python train.py --arch="resmlp" --model="image classifier" --dataset="rendered rooms with furniture" --train_examples=72500 --image_size=24 --crop_scale_min=0.8 --horizontal_flip=false --targets=["wall colour", "floor"] --num_classes=[12, 32] --norm="rmsnorm" --norm_position="pre" --hidden_act="relu" --mlp_ratio=2 --parallel_block=false --inner_norm=false --moe="soft" --num_experts=8 --moe_every=2 --expert_mlp_ratio=1 --slots_per_expert=1 --shared_expert=false --patch_size=[2, 2] --layers=12 --width=256 --mixing="cutmix" --loss="cross_entropy" --residual_init="none" --optimizer="adamw" --learning_rate=0.0011 --beta1=0.9 --beta2=0.98 --eps=1e-10 --gradient_centralization=true --max_steps=20800 --batch_size=128 --epochs=36.7 --lr_schedule="wsd_sqrt" --decay_fraction=0.3 --final_lr_fraction=0.05 --warmup_steps=410 --weight_decay=0.08
Rows from block 6 of a small image classifier, named by matrix and row number. Rows with one number belong to one neuron. Each number is 500 + 40 x the weight over its row's rms, rounded and kept within 0 to 999. All counts start at 0. Numbers have three digits each.
After each neuron's rows are labels from the 100 images, of 14976, where the neuron reaches its highest value: "top examples" is what is common among them. Only what is clearly more common there than usual is listed. The data: rendered rooms with furniture. In brackets: how many of the 100.
# fc1: MLP up (model.blocks.6.mlp.fc1.weight, 512x256), inputs 0-255
# fc2: MLP down (model.blocks.6.mlp.fc2.weight, 256x512, transposed), outputs 0-255

fc1.179:487586550466536439475560425561497528528500488497481468474438539577457469463507558485507541531535471590539528471552514532459540470521556493509525501484437525522514535526498466610451514588533517582564518510508468580459491544501489538497481501503478492483505559595459500448519495531513521537524524492459473480521540504568489530474427473443561589532655471516540520458492549495448500491450512510496523438497538468477556495494514454425429520518468482478491486473473479513492504526499490514515484545488447518455459548528435430597456480597496532566519489463485492552478510592488491471448528556482457460505576446551449486479473546471503487491497484463567522396541540458505531517481513486481482471542473468472544498500456440508488502497520456492538522545448412477501483513512458
fc2.179:489454471565550501523555501513497564564522475595433482458482558517480475500486563447459500473527502568480584472529523526513534541460507497453509549507532484565412469522438489499516543487469485578489485514474479541445498548521514535491476454512399443478487513589431476429466529541508499518530454476402545505463526575508516437430451556441517528491553529530492502532530480575448522517498403535552481494474467474475578489480475447547470487504547513494519514495501456455506511470445515481460501470504453535518499511484511460495495431544503526490494555476456464529438535540526531491542497534477399463482525406515419442489478484481520539498483557491586526498528513518576502500570520468487493509540508601537540517513462478483509537502568476482554511450454453503435616517534433
top examples: floor: plaid (100)

fc1.122:472524620467488484492475393570547453439447466450507513418458508456537509499463488563466525524517543561468490475500476484551508560428443525466490490537507442509511499466534506494432443544497592536512519532488532546387512493476510521559495510501457476490510528460573439464524459496464542430537555524446471496491508475523505465438480438529577523524524476472473462489506476508465528539471486508464484499520520491541505487528496500474501428490522503505555469478513473473466520510537503538523606476546497479552555480440529493498459487473467579490533554484459528601537483451468512471478515602460467569532533517408480549472467408497448488528515494525441539518508530481452454487442535545482525493498535531467530513493539541534497539574500551457471365491426460550436481555512511
fc2.122:460437455512462548533490546537480499523457513569495546447490535492483517561552577448519485514535443565512472488537505497465532451433596481487448500474526496452379468493422539417548461542450497535504479495483541518511459511519503468474419504538569518537516533508505549424574487486448488526516427491456532477511544547489533425475550513508514525548456479496544536525554482513485548492532432496461515450460484505526543511499455467566556508526573540486452538507518503551559526536422521461522566463413470544494496535439566532503530421444473564480479573532530587499490492550566440546500456487537586460514437412470504530489482431470478513493502505510527494584553511592495464491570564489531503483427532524521524516501475470538532530511531512498543516502539522483532498508484509
top examples: floor: labyrinth (88)

fc1.135:489541529432483528470442469590592460554461488424516480539497492463525558507495511444500422514454479490563536530517480508560555583452486462556514537542460466508531492478495518537496524437476531527541515528478531460437510491417551520461502499562523533434427527476491529418519458513493513495541483529455548502459510464482469498536522404579508542508495466491496499489486531465459569486521533463462545510473523506544538496558451503475496481460472501499552417503526501542426514484416429548490495540509493534552522499417521509454489463488510495453472525496452520511567548509526537496466485486439471524571495449501493554463543475580558492504575406531520512492546545404455442605505530572566447506535486484556503499489545531509407488529537502498538481480481529539535472613483519
fc2.135:471433481514500472516570453540423514517487495575505498418456490494521458438489477532500504445492561589493512519492535471523460533514553444508524434487533492459499520548500510442568487600545518435501518528495515584514442505490511489531450520412619547465506460529548510524511473481458519494464408509422434473517541514454596549467523540468541552557464505413544457473528486489537484469491507614484501507540494511530554484489531512427559422538508518424458537487463459524477524502448557475503452445461526470447505534488534567552482458501442507539494528484537559536459547546459401518519467518499532504513481514413471546491479504525384484470473455463464493518522535522505516405491524496461477534516550511460531523494483499512554464530506493473509486567545521478496445466489521
top examples: floor: labyrinth (50); floor: woven (26)

fc1.369:481560565449481484504478405495521474483544484486529475494439534484511461517469466540471477509531486536520597504459490582509495552465455483455490546518429421528493467506519483534515402541531557532508472547570517545481461503502462509514487496582484484457494520474473494456581473539503542520478547411482481490501505451595447520553483474579570555505488483543513529444499517482474551519458556466572472495492557476491571477502485522528503518488495419506547459436496538561453510540520439569519585547515471530469489490453506520575423518555496475459514495461468485570490461498472560448500508491448499518576566500454559548474506395537475492466580482525441513472504506483445450524420524529566493562575493502465466488515599498515501496543544519550473467485502473473473422560522493
fc2.369:494473501443529509535500545506501496479502503606481514392413504496486494537531508521526473435548476608540528500486497532514515465410528463455516460505493456441407520487454554413545481507466496515463552508548573511495432534500458446502447500508586524478490512502462542440557443543454470527486463487456522471542543526532516444491532504478481542481523497479516523501580481476525547564495496545452506504462511461539530519501437524467598481520545503474463517501504519546549502506474569480469595483461499552484540490464551586539501441451496505475489569534520540508477454564477464495525500517573585497502457461462412555534442452504440490510492482506488483578554495559477521454489565505529465557466585565514492520469504498507569463529594479513529458569577471469497472515491556
top examples: floor: labyrinth (100)

fc1.146:543537498490534471492469464490501484383504480509523501499504523480497462502525519417458426543573509494444421494575540550466454523466452499415525482545409476625557464518428483609493477515463590452510542507527583488531583484429507502539572514530466550522453531432550531503541514560541469525564545510559469487512487440521453453493477447558499511503565471503491543450463468502558571523459536509457517505472537573551498539503514475516418504518460485571524512479491458542542519483476479497505508574527444500481505512492494521473563536560520521508487453471516506562557536543441496447531507535492519482475477482558554542527532472477512463558489526461435480479512492484471497482442481515458482551508522453531562471519570482524491507501474487445479513459412480559429490535523574
fc2.146:527447479503448532504477567517509524537495526488475540450564489451425545540546506477490534459466541419535471524451487416513475482524510556515454471501552579475467473483455478445447473444449516564570493485494510453496463429557419527488501474515455491505492484511486485481475532453502439570476523496477609494510543534469452477524548539480493493456544497497497546526517558501470470489501371462490460459450479432466491543504518473486524543503498472448469551567496487500557472573506489414480492477520541478522518501474509454540534482517497523449503528607484524469438496461493529445426505481469539455578470450486495472457459466491503585467518467486601449472515491546527546474550511468572489380439454504482454504476427535517502475447559484460486476489566482466484513497384453
top examples: floor: grid (46); floor: honeycomb (32)

fc1.317:533455482507496474564464486521534453484533489586516499466448453489544467509466497511495527507498504497522473506490481458518457542401468499446488507530460530506500499489509529499492473472434509457460491547479535530542512457543569571517503513537563554503481431493605472521460505500460491456523457475531466531448564470504542472513527489592550492542463487482437541532528436520593435494529466491484518526488515538541484496520500491475551489492498496403500467445487422524567500487526468495499596457530485509501505495354575578509584564417468470422463495508462489492500593496471493453558473543455430540489484509447526549507494418569509550492546527477484586522549456537445452476479550464532461516495550488533529491492516482518469466553551584454454474434544566520507458527442514
fc2.317:439485526469455506436466497545525482541550414499542492576474534525545546428460527454479488511414497528494522595526530478538443524566539452466542502539524563519511493559553448549477515527548512489470493599459544507467501520511489556552494499460476515475411471471547533463525485521499485502528488447458496498460457502472518475435540484536568526443513532458518426514438599523537513469433452489496473497444537510552534498473505538485548519472495565461536482494420437481437490518572533516490478496402452510523578593558511482610512492514515523517478514427444486553540593580488547462505514520547549513488551504528510540425505504447510532432535490462510468519543497504520511481517515539525466535490518441501472504490508556516506527486477572481501563452516516463395530499569478
top examples: floor: plaid (60); blue walls (52)

fc1.212:559499509512460516564564479466410495437446519590498504456479467466476444474433507555473561504549518568573510408536491544520564473465507551513477476499451459470488462498510508457444479575476513445480525456590506523584533542500515480489484496516487523541547552478551532548537560568567483523486580509500433461545531482487499596526478507459480524508491466509502548473501456472535473446478499472520515466580509521478514470473515461468464494544501454499496544439510490568512522513485463564503524502518455570471406467502475524537534477504453537466538477525499540559467450560520482518488535552465490493460611486462558500555446449508467482509434505573446607489453545505457490565380497480475456483493503494498499515504515430517581533538519478463454450516486458479561448495517536
fc2.212:584501461562475476603520460451433530526455474520508517430524449491506473487468491571565532459582572549516498428523483518487558501531501559541466498555459479495506503476518495469512493566470498443537521445584508515493557507465523494499515509483498472559503511481528423490560574522527490510499526529512466409524536477489516574505488576525493538480475510541434496460480436442509471435517500458504504516564508451475498445440502456437441481575473505482423472464465484571498476561461524517487493540498459484448446447544527523542542489509475521583555475532575556509454504505505472567446544532495540515468568482463562462563448506462483503531444510506461547489415547499459497533381481512475507500498567528497510562462471498472530525575540446435458450526473438504509421487519544
top examples: floor: studded (98)

fc1.149:542506490532465483509490461556528541571553509477481554515525463590513530483461455549531538475530533443492521517482505455500464458470487574596484476458478543437479494497495457461557518449562476547585473509544448546491465512516505565452475508483515485527554503542502452533529547492438591521454505510453547474525531503551534583514546515509574578530493512502514502459538533444430446466505472495527524496534473437432561456539519486524489461550463432510476546528510531539489452514513489466517545457521459508488526504440548482536451489460492525463445463459555487493445463464470474526436507487425522510561545485453507533487468431580493474459559444557538507448538554499501423533538532478530509452517480508400440520535447511477532521461556574477507426595549514467503413549474421
fc2.149:521523470509438484479485486600503462514555484493491544506620514496485508548478434531459531521447563433494461531468552471526491481489534516518421455480557537452516542487436506506514449432517515478544459504510517529511514445440444501507474545475525510434532462517520409500469536478483541475501526453509558591506525531471439526500463524515607407508494510501465536499448566489493441490572470493545469498474440403500475510555496520483492487494491510524521495501465477473515484457518502415491426447593523426533517522502495468493444472530478463517593496516514493435548492428517505515464494481495431574616537487457509544451507571532529518560504418523494506428528530501532479460562503523462526441500444560464431465490489528482486469469502471454418487472564524486511497516484400
top examples: floor: honeycomb (67); floor: grid (28)

fc1.239:478553567514582532447487389592513530553527498410499567503482472558517538459523522438521524499560552487460498531535503449471447465496551548514452511508423457509523484541471430565468549481571490454578477519477498485414467537437553561517480481460441520549479566460544440424492455567487557506580528515480472504539554508579554493490477422485579484450556474470491442479512498479495495471453542538479549497547564516536446517506527479472402490575495509528510529528437525536505432488498535511504489506507448493510574462550504447523489500465509499507497521407482517516559518528447485530453542482466513518497502496505469516471489489495504494473544491390490475451443522524486494545559473500499534493527492440432541519449428481526449491453423528529483503581459501507470480507512539
fc2.239:530489507497518468494517532500545504521544446520452481501442444517586461479437503493517496519396493509521511497468507450525519486383481414540491518478517600516486510483520563460447484433435454523483539528430448494544509523499468453483469520593551466489464465502468522525498451410442500431493481468498599422449500499479474520476473488482504548451502508518493533464540482509488452454487474400521562508477466453525507487522494470504498515488454429551495443508515539481409537481524469481499499416484474505463501479458482504473476461462501497496431483507537478524403464562498538571486577524507478480468540432484493479434499457505511514463373472578505594463549473478527434498569510490468526501514486515551500509541487530515543502511574493476486428412541466429573478511514432
top examples: floor: plaid (60)

fc1.462:544512458516577451440582492524510527497527524510416473427548570513517403483492510566451490539474517537457434470544466457399472497432488493521557476426504521530495525491581500563580499557513450500558504501551544557487482488512520563557517592532467516453521532541459523550505534511547551504503470453464502598466508526565504445465476509496512510516475539550474577519460474511517540470545562551523533525523482473491470526552413487495466561505456441520542535548513494471466448414560462524486513506492523577531504523477528497512514454505429487521465509499503462462550498475501494473473489490496449494474537484544534423468564480452553502511527503451503441468476500520473489477549493541473481483510493388501574467493582378480465468511472508521506538547420485473515413502519462
fc2.462:502486450486485530473474563484503484473515485575495539446466532534441525596528507460556448486516477579484554511470463489465496504411462572412480485459542427510351499420437482499509496517480482549537504511516535489540476503557416481490479478567520498573468514481500557444529512476510496551530484518481486508512517525522538443505501517524505513477516518501532577473554543493516526574447472550470497496457513518494494448456452415551542535469548433456462557528512506504573483562453484530532605517503459555497541523426485542520506522485503517387507553532489541499481458480465465492484392507532555401508495413514497506535457404508514492503472528505541481552491473562524515470524545478561495494448497563496465505509511467563537478466606563495513511505538521457477498500468515
top examples: floor: studded (26)

fc1.181:500577537533578422482563431539466539530529482525447509470451515602446503476515554457495491574549469597514537513532532517440525465508538471539497533497432471522481514482468480622441509562526510555551525485483488605459531570483504523511495503502500511481513525595489511431485512487520526558540507521465487465480529499564516531425413488452555562500622472531515493471488518501465509489481516533523526422508488474474535497505552413432414496499487497470450512505452479525507478513478513497473481539509430522459489537550443443547461459570515504541565508501474541555496515590508490530418555542458473493507556453526457454478477521503513499494493465486601512432504536477503505531518492497458474447550461460460570463482432422512506507514500477489555530502477442479494501497543446
fc2.181:471444521462587558528529483524522555571563471508427500468529534547515434484502538474505507454546502591560577460561503480551525532487526444515515534512465488555479518521458442499517548493482520565532490522445465468416464529476501483562441424471446476463494521571396453419451468548534498512518490466419532475532568567567537482476455494432562573462586499527480514516520505536450528481508446522532510465479548442462572500491475428494456518513475519496493479510511516538462535501500545449487468482497501456496475563537494487566464455512546489521519577497510528560438503530508533530498506533463410483514497447543456456491449518482468493532473503481602548486520532486563508523554548442475531503540517562505589505512472458479502544468519431467586495487454433501477558519523462
top examples: floor: plaid (99)

fc1.482:577574488498464480518504455486479454462551415493531449534452482549544466472523492419491472530509533595507519531531488540490506490473402445427524529520412430522486531466455494480495465608580495491528519514543544542589503509417479480465492493541539504574445498459516486527563543564492530501520478532475501451532523470516524534534493496576490511477508422511499533515502493426526511535471595486521475403532504532478497466477462533470514557543470469546488500448571491584462518554468457546523472579511446574462488486452489543446504480492502588522501458463576486551450501540473475491464580536528534447485532460546558538543487506515526464519477530525444520492471523534448526489386489551514508563514523482498472524537561472502545483528456520477517477532492489497477413501508576
fc2.482:521463489487496507498514464550566523486559466518506525439472518453514497580488481531537499515540479535544462478522542452552462563460600486540497461556560479470486536513485547500471540463469525518469487559504578496479399405552501471581491561530527547530532512512440527464481469560565475514511631490498539477553495530497464477546538540532556478463560535501519499491514515555476497436449489464447505513469528437456515548469473508491531517507492515454486500486427598490521464534553495463480498481532504501443543479531483481550529472465397452499517541488510564512477434548482533513496528497470541444569477541423486535492454502550405526545487470438441550517492520553515444487571503547529500461536498541429432605484431494556488565551550517559456467514499482481499518474426490
top examples: floor: studded (81)

fc1.33:652524488515464498543528476482437513460465496530539496489499438477511436457467518479436529510548519615526448429557480543489539482504440530514495522562431460509493518450507493498465469576499552422495495429594529540540553517435510498530495496523512535549510548487492538519526570559581481473541539507483481458546545540523521619513506490496535515460523488557482541481489429475528444482523535487521514489548464508462533487467458479505435531535487444483503557492512516557541488508495491580469490544497448517482421496460448534468571443503461523535513432553513511517475521539479521570427551526514491502453574467492549507546483489466496495513456511528449526502463556503423500565417510530495450532522532450520556529518463408489534535505517482486480444547438434502537418509485560
fc2.33:569532480541416528525496478514476513467503424513559500477517470476509477531441495519533485495573524575526474468545530522498534539543503561488484454585487428440513503445496485489519526569512533451501470440535581523503559481515476497510513490452498522623490478483535490533533558571591447549560562538488459474589525504506552532537521597566541462491477504501501489455492444518531478468493487463507514482515541507470534501401483474500488539537521518467438501437482464513512475574467483479504495512514464510471496461569491504547507481490466479539559446500519542525519467500491446587450532575464499515498543520414590500521443549469465489563496529493396613517401559534475477520446475521518527508505527561454420547488462459530500528525508514459418457537445508521474462495480533
top examples: floor: studded (100)

fc1.194:469456510524486572514550487459382501488523448649489438486466492531543438483478527516497475567535547531472529526588528508391489520470616451486516512505527447484451445490488489526474541540592446426476509457485587535555499530501483508519510465478476481534481527462540524531457485583561459533507491551475436476538483470501532552558439557524480478499529371482518450546511551523569479483451473462482479464483554518535514524480538481476507544524517528523514577488489470516516477544483436518510486464512390522447453457605477473532471510526484470527526533533538474502485454572479467496527616545446470479505533488464552469470436519532459472460478497490437534496469551519513487490474432512459495494482488476439521539480467416503512516491496485474475493543495481502472517517532513
fc2.194:548547442567478492529560471492462516572451504460450517444509465455500495504436442531475508479478531630523514440500476523512515455498517546514479482481506468431509504425503525457503514567480519468505493445540450546455549508517422494450465503510540507523543459541523491527527541453444549468506544385464502488485515491483562563398479533487527532520451484505564525466504413496540454460545564538438502523601487471430530351459450477468459466515544422426419518525497458476498498456485498503487501521494528492497508540399426528500497436474466479489543440477448556537473514499509460516457473530500507485448530488412460485544492478515535409504508512540500467515499553510512466502501513507496500557525517515552528465510481446467497494500546518433483420514433470458559454479513471
top examples: floor: studded (57)

fc1.222:532557539477484545469469517541527446512549502527497424557489481536457499502511511413483493513491447505545557535482531527486541525488531455539503506503443489466576539475470520527494468484480585539523466549533566535525558473493493568495526528563543529460531456508480505497524523442550473466505503453494499607494536494472471527575489500570547557476506460487532607508410518492501530498515496538456488482503493487507554519563502557441506516488474448450526522445464479509564490514495457479454481524479477459564428516405378529491444470634504483521575442507459516498546537481507501513426519523578458495510570496503455532412543499545524561463496431570479466500538501444496501473465506541562476518546461459549479408501563497476433497475526479454521506451502501418488498522436447
fc2.222:517538465539497462522463522516496539520487497443462533524509449467513542472469465553471525482482562465531493544506528456538500457418571454549488461409507582450512510474517552444453410485514465433513509478516516515510521565481442494402437514498556428436508478514449509492468562453404477491419529456498563478546495510433545513518555507481544479517488468474479520487521519449441487460530486451468543453551468465513546417595444531479513465540487480480451525480489445540457516497523438466527533448524505447428528572467538569523471473433488472476473452501554545487421536475528486508480454449391465461568523505496431529472521508568565448469509497522533565472521499451506443512530540481456507526478458524474456433514525523477471470434521457460490499525557525485571472493514426
top examples: floor: honeycomb (35)

fc1.338:498521507541563452427555404567500531569602510469423539475510548601489499524480491454526472566504489597487509498544513460457521504492580510515495458434474490502506535534479440590469550522517562491580512510477498574407482524507482585478480509482456553492471471585485439470483481479536566492586518457456521457479560547552527507480448467490597543436527492552492533510512490476486491461486515484516555479481531488463548514526520475503401483493477435455482518512484468514506424467491556469493479506524470492533529512496496435528475446530472499491540486483454548521530541507525547558456489526463445509529545479474496477451456486515520466517499430476586493447469551570510468537580451495464480470569495463424586484509453434534503571499539510480533486515461486514467477482529437
fc2.338:525459485465524533539539487472516530517521479509452517424496500505533429462450502494439511506504522581570533476509525562549524453446488462492504504485443454535482496495484489438462399488480499542477505518484494454444545563485488445522469439498493423510484480492467495396492467485492505515539502503466534500572512492561457523507455508420520576453521522560469519518543451431495495450518469470572548466464523452538513477483452464536438534527508490543447443509535582500424558457476524516541495494509485497502527551529491515582477468426509517515551579568549490579449481559487521560509547563468482531525511471523542517555505453482510462488445528549491575475562493484509506493513570445468518534549568518550553512522503497494538549500523413408482401491514441459505431570596434
top examples: floor: plaid (76)

fc1.248:524512534542499486532487448554531516537486507433491531493478449499555529483446500496516537502469607551494499492522488445541474446453486505561511480445422565494468507483488506477462499479460491428567550486456446510434461530458555562418462474487490495507434506459493518495528489493454562569479507533466546454537565528500504512518536448456528538493469488482474504478555437445451405472481467446467576536586517499549525504489475427487442484586476476507532512548527506579449490484479445482548548474546473515510519527455535517518518490466518522483428461427559538534479568528479524537479498460412471546504506418491517515515536455517531434513555481510606511497531532502493415626539524477481503488502518522479518520555455512516501462459490555486480479575488496512606374499517502
fc2.248:501533448506456443517448521548535520499510467489481526547524516461514538502484486532448446540425541437504444544557571423531484505413596447491471455449593534442550508495502538504428448456531454554506488488506573503541552471471419541515443559485566475443545463516501501512462576473476477444452482463502551541490479522394524518471478523523588494560472480475549496514417541532497511462558535525462487440521416460466503450559491588519517431480510538520494503482479450490474562518533458464495492423505533461501539509468512532513454450511462463493527474495493531471502547473541454495482459510466436445570537507455426535445452503540533531512497433526485534477520482457557435452531502533537507542486433473489459439464529532486482526469501483467519483440527543444502514490530397
top examples: floor: honeycomb (61)

fc1.321:525531540487516494483491487512514493394406478431535515547483398431522534477484527529508570495535544459447482537506495536509509547542545495513500517512538508540502479483491467483544402476590435464496483541508558464431514528453531430460476525614507445497497576496499508502506502431480432521518534526485517530494451450440477531484523464566484490559510457508516442485488511510481540441553507453554552522427508499463524456530510493411514472503476581389497427468510554484477490498512471483514513542503458432399527534514454497568481529484485488504524513515521567571500513477517540504496483500410502514497511467575502525499534550541482463456543487529539553440485503485507494599465500579450481527524454558548480563570537508522392492517523497502492518424510526533583509554487511
fc2.321:490490545501512502487507534495503506582565556545497490451476459559499473534528498505500546477444509461510541489452476448480539484497497537466487552509386502495479480576520532466567581486489510517514531497472467494514440465537532548552539433502473577488518473518478481557542425544498553523506460448511484490494543504548459478463534517457502503437532487520466524456516522516501488558413496584564459473511477466473562572535526556537540564465529520569546518434484542529497486511493560512474507513536513558617491443521594438458492479507486477459459443515502396433509495517488544508458537524526487531485484496467478459488486431462448545518496474487496506534455511528414504430496460535599478534535537477517502443447458480483477495482518553628491518582479553412406510464500561
top examples: floor: grid (36)

fc1.268:526531513533455508584494435531532470501485504494457535519494508474544551497425525563467503512516522582469521465544489503527535446477482541523506469476535499428493532452503554465415509519442514465528524463502453499450493556500499545418459486501488479475493502504495518566554536489507480522512541546484542472493538522462494546525496483504479521525473400465510486495546484474403455452510488464481516533579526496452586475508503468474457415531501438465546550500489508567485518508432446462497574439508445566539494416428521523535506418542506475503567423493501511519511531421585472483501465511413420573505546411414454537523493452492456460482536475589544516498533553451529480598493470492481473466490474524491549504541487514492572545511525506416446511504491506475566483495593458
fc2.268:534482431558505487535493565460496564549459465519485527469524483525520527475591483485538487506531475440484467502519530445465469502466573458504468560462485507534517445472520526506471420435469461559572467470522545532565621446583518542523527578531512426452565466515547473480458613440477545471433430521544513557460491539425520482484502504475561555535485537494482528541414491455563513522564494531489502448540444465484421493573532509519507506491508523545438507508510411493502476501525452499485492466459516449461502520516543484448508576473498536466462511525445498450501544522479438521429480541515516432480582496507523485510441469494552615495459455483490536498451475507508449470508515560538522518464490465568481441439506552471517458530500505504493510430523541447471534503492467
top examples: floor: honeycomb (60)

fc1.245:550493516532455553549513471495418522498484471551543458499496433488518462458467515463457467560530591564530494487588499499457580527458540507496509531546471411506487438487513489502473534554522512459492531461508548542619531521441486483499497483510510561545502557488501519538502536576589475480526482545491459455532517490477513541543480562549518540462523405488501534535508509509539438439410514462509496436503464519471549490479532465491456548504498492514510577497526527583499508527433436544513520499530403505480427476530469493477509468518479554523516477555533524513468507567520487594466558559450474475511573461443542465534438498520476491514450482558424573485437542508471424549424465517489471504529481484450504526489482397528560537549493516472485456539473498484498422526491560
fc2.245:596513438539444545531552439477446500505492503526495505433524466469448469505459461529539533457538531593533473435457475489472505493509497596530470493512512486426445500432498495409493517569485503453513458448588523523503506460540442481480501505502506510584526492507521448543559585547544456515504593481487499490593546506498548546533492549509550489447476508507510542447482472481498433451496479472504480508579522455453549441433466461475510533526532430453457528437449486499499485527511493499479503507441465508446457509479460488578496437499431452489564468494478542512453447493502490556426519530486541470475555436427504502527478478481485474512433546551442528486462590551471507496453497511512512501479551526509436564456462450461516519479569500491444452563477452473509434418450507
top examples: floor: studded (100)

fc1.227:467472539447464475473560340511482497503613502501472507443469497533497497452521440466503436522468506520504541512472544503457518569442538457548510507464441485460508459511533376524496562511554554473533537499483521521476446497531424478495525509590571532540487468481537478536512480508552458554508495461481454485550539541520519580600494550538495625462499492531546471513528491498542470445444505456501541497540517475504496486463545450475523572459414488491487477491475463543512542555453529492531544528463452500499520475510440492529442491533497489466456539440476549612518527573479533512509533535450508508516500530454583532474542459545431436539471441523466499434495503548528487471511481483441481466560497489419469570500492435523545526477469481487492460506525481496497449497547516
fc2.227:575406434501449532486507519469531527504459558515461536446469481481492497571465477529492515470494531494525450466473428476573467450463492552491473464513514513512415470522429574394448502454432466593504554479546488472476496482546474504483499515488515472550513506490497523497535514512413515517517516462463585482459493479530460464464567497471471506497464552499480539557536485414539509490524457450557495500451456479517483522524469502611508516489547458521483473529528506487480490506423514549514507491528492589559543497485562466510553464415413537450488517563597482476459453553488581491476541576513532462535503405528522490570466385462508517452441492524498475525548504560460507456503558539517495494470567505540488525490498554496528519531564478500435419485540471454511487517534497
top examples: floor: grid (39); floor: zigzag (36)

fc1.399:486518538438510527484556413538524503558482484467484466499482547446527531509489526528479524593431497543506509448493508555512517502515468502517485518539496498484425498489522564513354510585480511560571443496537513588469525494416585502494486458507463463465565486578498514496474550564520506492551514472453522532461557536520471543453440474450528530519487507534515547442478449525460502523512499517532544480579494470487554546511516414452445529522526439534581475508466471455536536517434470522472535538502495537518487504475500433516445417523461531521520517465485467521555454597543531477395513479472454471481548501445466443465525492486559524544506492484481583453554584414509539451497485587459507461474483493495571447463473485528506511461501472512462420476495457450532501505524511
fc2.399:454538486500480461453533537492488510511523552555442487519512500570448525457447567494466487496444485516508553495474551520547535471496478605457514452515533501481492457538506458517534525495522434581442533501537504519502505558539472573508490473454468469459532480583556472499483584553423489524508461466455500575455503536472529495469509503481564473547472488506498497548495559503551543548513469551564448470490430521454526407573442558587508536446517543494509502513536515489501504447500500566453521512536505595547549507523506465536501449541521520444485490470480443499485513466511489501612450576474394510537582493522462461505487492455540470476478511547530496450506489525544505473474548461530461543515488560539436485482533438453569571470546534533519533460466542431503573545577433
top examples: floor: plaid (51)

fc1.455:548541563499520538480533543509534466508522553477415449503511433525509485432502524569495510520505506511451495517456575468545507491469505523485543515532509447538583584504537480495523518452430503543515540487489465511563526447482487495503513553476564526508465498575457488571520436489476514429493454459548461500491466511457434460525467501493561545484530535465514621509445506483530518475493552500511517552485522500480529476606518473510518552458489469453603518518533521497523516446501406478463605451478532490555442507440402473548493478551592478459494497500497496461522477451482454508564419482523484513481518516441406492511518556531499518491461445482458565460505488456523396468485534508504527494545487502497505421470517518472457522568474502523512415414479574456548459505479555
fc2.455:469398516467503515456531485466437476502481513505510447456474517528493459482466502489522559518530507548457571512487379549408453559515446506482496516490466499539428479507486428532522522603581541429555475531553524547449450519501514505462504458524525475498480514484492493487523529510538505539521443516439407543522483499574600515507517464542505513503466528563480440514485518502517511561503513543514483486509551532483545495444487459431538524468492487510521477456480473497489479515488582555496440574504402500435443510532503529499463538579464454544462473474438490551544495476411452490491527486527531480472479472540573541511509453468479439470442533480485442482485524549481616524413548454436507523524565494472522573494492469467487486452464498515527548542434477522419474522461565
top examples: floor: labyrinth (38)

fc1.241:486490509452509522492529508520452475472530518543451494496585530560443512535524493483589469522513541464535505518462517444459507494492438566540480481391539526514624550532510383481511489430494546433533557484453456408515475558534475552495504491530500535522499477530549457532469421444518491493506510529522497500514530502540503538545469498473490478493577443537477526537499580520505380513462464501382542473487511502478477589505510481449470563469469513539581508500520539521481464482577483464526498406509516542541507452443498495484486473565483464471467438547467450454493510451509488563474547485518471522515482507510575467502492545502460489506484504510649478510422442500503549531539438449508496426533465480553535536471463459556521483472486546511499522502501492470507536500467432
fc2.241:473468474533500511544513572465498479492523506558539521491456498484448463539483515472448558484447450453517511501503508516461551487455543536408483549477491414417374485532518587445465465493513473563484449520540518498552494493508437523498489436499426487525557498457535503508557541542498477555468540462472514516503528551502452446472534535505493491470458494528534588464490493483510545533469450522600480476475473475436536515519469533609545572477531486477493519424498470512509530552495518471517559539493522540522506514522576470552442492482452502496565533516505452481479441518570551525510497525509540476529510439497489501517438435457480504488503533555381523550468490560422428434473488585562521505459495491472377454496536454532481561487535549540514506521542505408468503508505511
top examples: floor: labyrinth (38); floor: zigzag (37); orange walls (31)

fc1.386:513527586448540546517472482457534472432572498439509499500432490483531448502452447515433517503491506499497513578495528509551456528439506420495525501542506440490490582503524534544437473451502545549462562569574581508484477484494448460577503522531455547394522494460477542460500472512528446571453566483528516518514554495491430496518482397558519568458553490531468541505488491453523494484470498519395477512481513452555534518564485518550511514481471540487575476451453519516477480514493542487429521528522475511499518487503518541580448541556459486476509517443467505540543473484527526507506525526462461497555534497528443547506485496515474488465547381513431471511531452479454401463448552547489483579590553515465460525472571500477505546467506509537484453483485457486493434563484518
fc2.386:482476541504535433491464563523497478510482518525505454433468505495479500487455523523462517505527498536470561548475530547469530475493496470503489495489434460487493523539459564437523405533526522425556488469605589535550440519403468527450458475526545532428520455492497533454541501505439500547473442490455470540537479493461500515503562464525541482470457436526490570455499495498505585516508513542525485465445485485498543528549466589472607514483494484486546515435468517555520472486491574447438507546474463442487478528474555554458431489580468469544503474526508500530496453455457492547526470494536514549539436540464472571475447462515472470492507444457393462529485525510463485507429546512536515573516512494447464440453518459458478434435532455487599553537462478500480452539463570
top examples: floor: labyrinth (97)